{"model": "segmentation model", "train_examples": 101725, "rotation_deg": 5, "lr": 0.017, "steps": 8600, "batch_size": 512}
Rows from block 7, named by matrix and row number. Rows with one number belong to one channel. Each number is 500 + 40 x the weight over its row's rms, rounded and kept within 0 to 999. All counts start at 0. Numbers have three digits each. After the name is the row's rms in percent of the matrix's.
# convs0: first 3x3 conv (model.decb.0.1.convs.0.weight, 96x96x3x3), inputs 90-95, a 3x3 kernel for each
# convs1: second 3x3 conv (model.decb.0.1.convs.1.weight, 96x96x3x3, transposed), outputs 90-95, a 3x3 kernel for each
convs0.0 081:256323428507496463400268410451406453489485541596555554515524519505528529488493514501521495510525522499520496490512488476509493495496470484481485515505478463463454
convs1.0 126:501524525398428446515499502523587522493533552441441492432536480482514501502485527486498480504501495496478471520448495537485474477518534486488518503497484497502476
convs0.1 106:486495499491502495483485497475461508505469474509465487533513478537525496475457442424491463443430435431459498494480511457527521465475473457580555422456465456473472
convs1.1 102:499526512529529394545530428482487544481429526475481534535474528513426564522510523520510565524583545547572502473472509516525441493474448476476550471471519480508500
convs0.2 102:487517524492492496458513507488534487470523481434577511537492500402412461465513480495475517501380461517523554498525540513557546493514550479502444524585550539566496
convs1.2 103:465491494443490483549541601539485483526462478503496534520559532470367458498455511468501498540578495477480471448493476442460411418520405512506539480483502441473449
convs0.3 102:501517483504519503486518496480519492457516497509519501491572543420640624507557515420521498503500453480529472486527543467468480486495483515523469534590548523518536
convs1.3 090:481474443492539559455512509471494476495560518455472453519378434474351406531512567544540456542481478505470452487542488523453482545412523494465504472512508531496491
convs0.4 087:424280500487429495469444345495379468488459498472507461516519512503508497516525520480487515474502532514509512500519496461506496489486478506526539521540541521506523
convs1.4 114:497494546534511503611564490472493585556498591572479448478458486522510491499480453510520494464473540446480487483585504445442476494504512487511500469470478513563540
convs0.5 106:469484506503473488516470500481501462503576488460494475568478473627473485525486555507565509660613494579419430555525562567486502503475450493535529564543560488552531
convs1.5 088:446494455506530562532504424522493553517516517500472480431451473559460472523502456479435505442457532430416557454515490401549429437528476496529502503461498504577409
convs0.6 103:472489516456520504507515499441454484513520526509510506600507407639613465595569502537573512587552482527468481460434511473482504483522454475521538537544534543557489
convs1.6 090:500460504495502582503505472470534521468506494413514526430483519465419498524502477510490459464508505407382452465466527469443529459460476439487468478486447498507485
convs0.7 079:557464348447463478544554354449568472559469390466311601529502493500517503512523504500536503496517513494502513493497478482515488471471491517516508525527521541525514
convs1.7 113:452497521421581518559591453462489500580570479521513429489499490556537440528535422502479473555454478463504506475531492494508479501520481490485493513534515534500510
convs0.8 101:457533576444420512493478478525486531483489486499498481518472510550526536547539510602561530524454564555486466511499450471487448494510463516524513527486514529501486
convs1.8 089:513514483479481451501485434500550473504534479455488457478452443386392434477411431589554497505519456430510480446498449496477462512448476535509522482410483428387431
convs0.63 103:519478487526496486490489488485466495498514523466463497473570409460444460561534450529511541532499545483463544522511502570461542492398522481520535488481525489524485
convs1.63 099:524515455494578467500545498457482434479530471480537509464547535498527559452457523477504495495405510555467566519489477498519537525495502481544491460471477492539504
convs0.64 101:561580482570568486575570547487520535520610545482562474465455469495576533541595589492585529517544489470481491502512497472514524461482507548546504524486529468505508
convs1.64 088:423504466513516466485496442576500482517468435491447434498471519449408556527468527592504537532462448500489496451466533503482499509523464419449490498514502489460510
convs0.65 115:507479527471482481548532516502488524542505508544503482436444478548507408556520455432490568406429574485515480509526545471507483478522557560514439594536369525551540
convs1.65 098:466476461437493600523568562566510507460486439478446409550487479577435452563493589603520508467581567411447524469518478491476455495489502434459440536547527518482500
convs0.66 100:484483496478472502485489518479479495496446480487457496486445571350480632540498497486472445453548547506464536513505509497533521474444520448527561500498541519506474
convs1.66 108:520517502485524567508468510522495546520447527497436506473446474471443399494527542494499502447592482500543524526500465516441492460572529485512471476539517470524567
convs0.67 091:530476496510489551495467534496470516541506497528489490479504499472487499526526534523527490491501477516512517499504503488469480498518498504474439503504473476504468
convs1.67 109:529528511446414477478488486520555553449527455502569479484507461578497530532474538523545532470522580471468515528480480527547498538549534538498457594514497516480483
convs0.68 098:513572495562456477501491449492462452496489490425469435520526557496528503478423482522514515503486527495525530520532553449479543466505504550574574507555526559548529
convs1.68 081:629571523570524566501488522551581569489468517540503438562430454493394446508480503498485388557489491603561422471527540410454527480453482503512542471456497445419446
convs0.69 079:486490461468477469499501485547518552579545515504537520498496495497510502492499496493507492516500522492512521507510511499519501509501510456493484467509524495487483
convs1.69 128:471497466558482497523471507459537483485516484494458464490467509486455448461490508469529443496512466496533538497530489436511594480477530492488498487449509479470493
convs0.70 101:479504520469475543475498515533497498552554573512512520502515500520515497517505508480506499498489493494491503501496500499498502498494492474520486517496469518483487
convs1.70 109:497489519536517385552453419447515488476485405484495474530496438525516564469475556442544492500452530517517493544505470536462479492530511490483520464497587434556564
convs0.71 102:530518542509485502517473499522564474504489508505467512528479483502486531536518581485455465550548501452575518481432446505477482509493512510531477506506522562556551
convs1.71 087:536473472480605554419476448478446485501464478574605603478557442543554519516514520512498467487543485536588413500481484457421438488496498540511510516467513514549481
convs0.72 101:513508477497521485464499537509515439522523483469494433565492493508482551492534513476501513464527545513572529453477498397431442472450470494542500563537557502497497
convs1.72 087:498410467490425485476441479508478487495519489541474472507537489545566493518537424520472546452496495495579522502464552581490546572570532560515514505489470536522468
convs0.73 110:488485527436442452522518558445477517533566495577705594483481484508506499495515508533512470514496457518507480519521507499522523507531541483507469482526494432422418
convs1.73 084:524482469543498496409468477502473473410450474489508511482526555490511503510433458501593484512530493559543522491506486435514511530585569496499516510484452565513575
convs0.74 108:538492499502513519526565513523513484543504534486506502498462513557519482512488440521576499477514516479460495526513508517470492527502503513506499486475440475537491
convs1.74 099:467440477478501485564569512463505508469458448517504541477476480456490459600513501513473477466505581470467438455500436466465424454464492548552517528476522500425498
convs0.75 098:470506479475482507515525501500444498483461475524472497479520501560542525579494547472603522473618481426421437445525511438413432515488517507499500459477477496498485
convs1.75 087:500563485525493444555521492459487519484550559462546545462498471468528502515476501527514551494500480516475496484511521425484427463522459513474490568498476551464447
convs0.76 091:332578609542455450655475440454511532513515500497476529511525494506532513496501474523505496544559501544525495506479513483464510479485509495482508500496497486480473
convs1.76 106:555539437544502472538484510547596498478487475528434523479503511456426539483495536481456466522451453559481447562521532489475492537539474471495515496509463507539450
convs0.77 104:497447442542487477524540501593618493493545499380336417510518485488523490486490482500512513509516512522511500496483523503506516487490513443440490471442481493447483
convs1.77 112:558507512516517531568523534483471430546550486571541505557559519512490487524519510465484486479487501478523492448468465505466475467481495502579630446457509388433474
convs0.78 082:516358601442549476665395466527443542604362610378532468497517484508522520496496485472523500543516508533528482492472527503498520464500509510536478553493509502521515
convs1.78 115:528591535525484565514500499504457516451462570457493536506496527443531493464515458499460490459492515473526549513498539536542472536552499505478462503464537524487523
convs0.79 102:493493505526509534499510519493491484502514507485522523438484501376489522464515552460478434482510405461516487468563596482530543543532528476496520434525596429499599
convs1.79 093:491508479466464450497449501469484513461504551518491577506495570463476549509522512542488566519435462519472524515501561573492475518550409506485483450499502436461481
convs0.80 093:509492522513538537478599446475506449463455516483543513488506509506532518465472461499514511497519515522532508528507515517481494539514532521540508472504457525534504
convs1.80 089:509507469449466504530469481501444493462513588576489509505507565452452471516534502545465484483462552476549504437516531560589445462490480401473469471482454511501491
convs0.81 105:536508460480521477584458415530457496406461438325339464504506504512514502514508497504519539501516480476513480519538471504518510514472503545512506545537499539614507
convs1.81 098:538559505567479468639570540486536517486511523500537489547542511454513520529566514501538544496516518513454494484496483472493477528488544629595478570470440484470445
convs0.82 111:479511491496518498524508482504512536474510512502483486472478504537444373528501497514513546416476654524552430493510498503509547512494537498519460549536407520510515
convs1.82 098:507559525541485396482428499499471467481491539496531501514477520621622568499460453463502549489453411556533546528523553487548527564532559499486526411479481513545545
convs0.83 077:471495525445486468457457477519509548529539533505531526488502498488502476490485519500500500480509483497496496520491488505489490501503516499482452472507572505524490
convs1.83 137:462471569548540505485434461541534542454506547494567492513513520521363472499474558512486525506423479510488505513558526467466497548540513512463464426421499512492542
convs0.84 109:534445476472532511562585556521464464493497532546453463484432524533440536517474516544543526569498459501555490570471502563474459513469472493544527503532522488496505
convs1.84 086:442501473459512459480536511589600603505536445500516475467434445504492485452472469548519504473523497449465417466456487478471530557519476507561468404595493420512379
convs0.85 103:457467421508525492496520502496493455493510492511484483550467488593563578505479525440500512488610531488528559450475487463499484489512506521530497516576551453465531
convs1.85 098:524513492521491423545500560507505496592502483491516511495518501388466483542504474521507436537566465476485441574560520524487549556486485545461589473481533521452536
convs0.86 090:471470506509511487509499459475501504486540528503528476477510504507504512503533510506533480522516489529531518497495523504509506483474493493503462509556541510519506
convs1.86 104:505439434553456508455487558540486500474481541483603579516521515483454530466532508475500539550452470506470533461426514435530553575510417501485474481491456540422452
convs0.87 101:561479506416468569481479507541562510542604525557547512535503490520519513523513502453500542470501487513505543499521492465450567519448512505468487515455505474456480
convs1.87 084:521451583491474585529472533490471444498452471528495422529520468497508510464470477481486443488471514431505523426491615541512523600494439525580556518542524479517472
convs0.88 100:505467489503519503504516476500493436503538548486549531552480422449372486580674610464495511529457561444496491509506535461454555479544562478514498499547521519535483
convs1.88 100:576524506565450531516531517508528472489517507555547533550500500501447494467450420553474566530436517599477464494498505485431488453472495416479475436438394478523462
convs0.89 102:511507532452506514472479480552487514550497505487535510499508499539498538427459511488526523430608561446527560528508490532414460507363470498449493547579520466517493
convs1.89 091:530427485461467498541449471465518523529510542496475477535440443541521515525485493505436475531494476452442499509539520546490479508514458509513461544563548417472560
convs0.90 113:481498482498511494462476476517515492529495502493465491475534480458508543473430489533474505545518452471504458475496478457467442453462512546488522467564509484525516
convs1.90 100:533521525491500497471486521519533527472486556518469557435460514437365413499503431441542505458557530499444420502519526530460430513482409474513502426523447534488488
convs0.91 109:486509508471493495510520473510531499534512489465510530474482498482501466530546489505507444483540425554559428556492500688552451660756739511561515515505481539568534
convs1.91 088:498476460498546514481534531526493451519531487561532489477517508479483547519533536494549561452532545487577504408502485403349392453487455507489485510475475493552507
convs0.92 105:517540478492475478546487500455523483476489484488514548464492476508569506485534536508579488499577566494558492596560515514513440477441462469545535482494487500501525
convs1.92 099:458488555441525525476579553515494505539527514448552505491479497472458511458589470539512519511460425494518448486444549497394577524505508483511487467561526440529532
convs0.93 085:497512518473496554474525513504511492497497513519526521516500495525520534516505491492486478495502508490496476502514520488466502515502487508494470497498441465451497
convs1.93 110:493490487456521516394474507500536560443500544467538555484448502514437506537523430464491511559516457508520508520538525463474477525518492501455510517486490498465476
convs0.94 099:523469492476454502425494478521487514554517542533491476575504576507490495459441430378490491443561563481548533583559560635504466570523486464505505564564510523532505
convs1.94 087:520502543526550543556569521546524498545463540585438523518474481520545508488515503612591504521501479547534536536553513435476491497482515483510502574524548562479496
convs0.95 121:514510504512530497501538506511491462528528491498495487472509503493546522512551499471472489410457480419463469691565501714431374723402371458495469503536498475505500
convs1.95 106:456487430515511426522548504481528518464518462516559496486521469437508508437483485514499408535487474472490503486528501539497474512530515419464441472489476465452563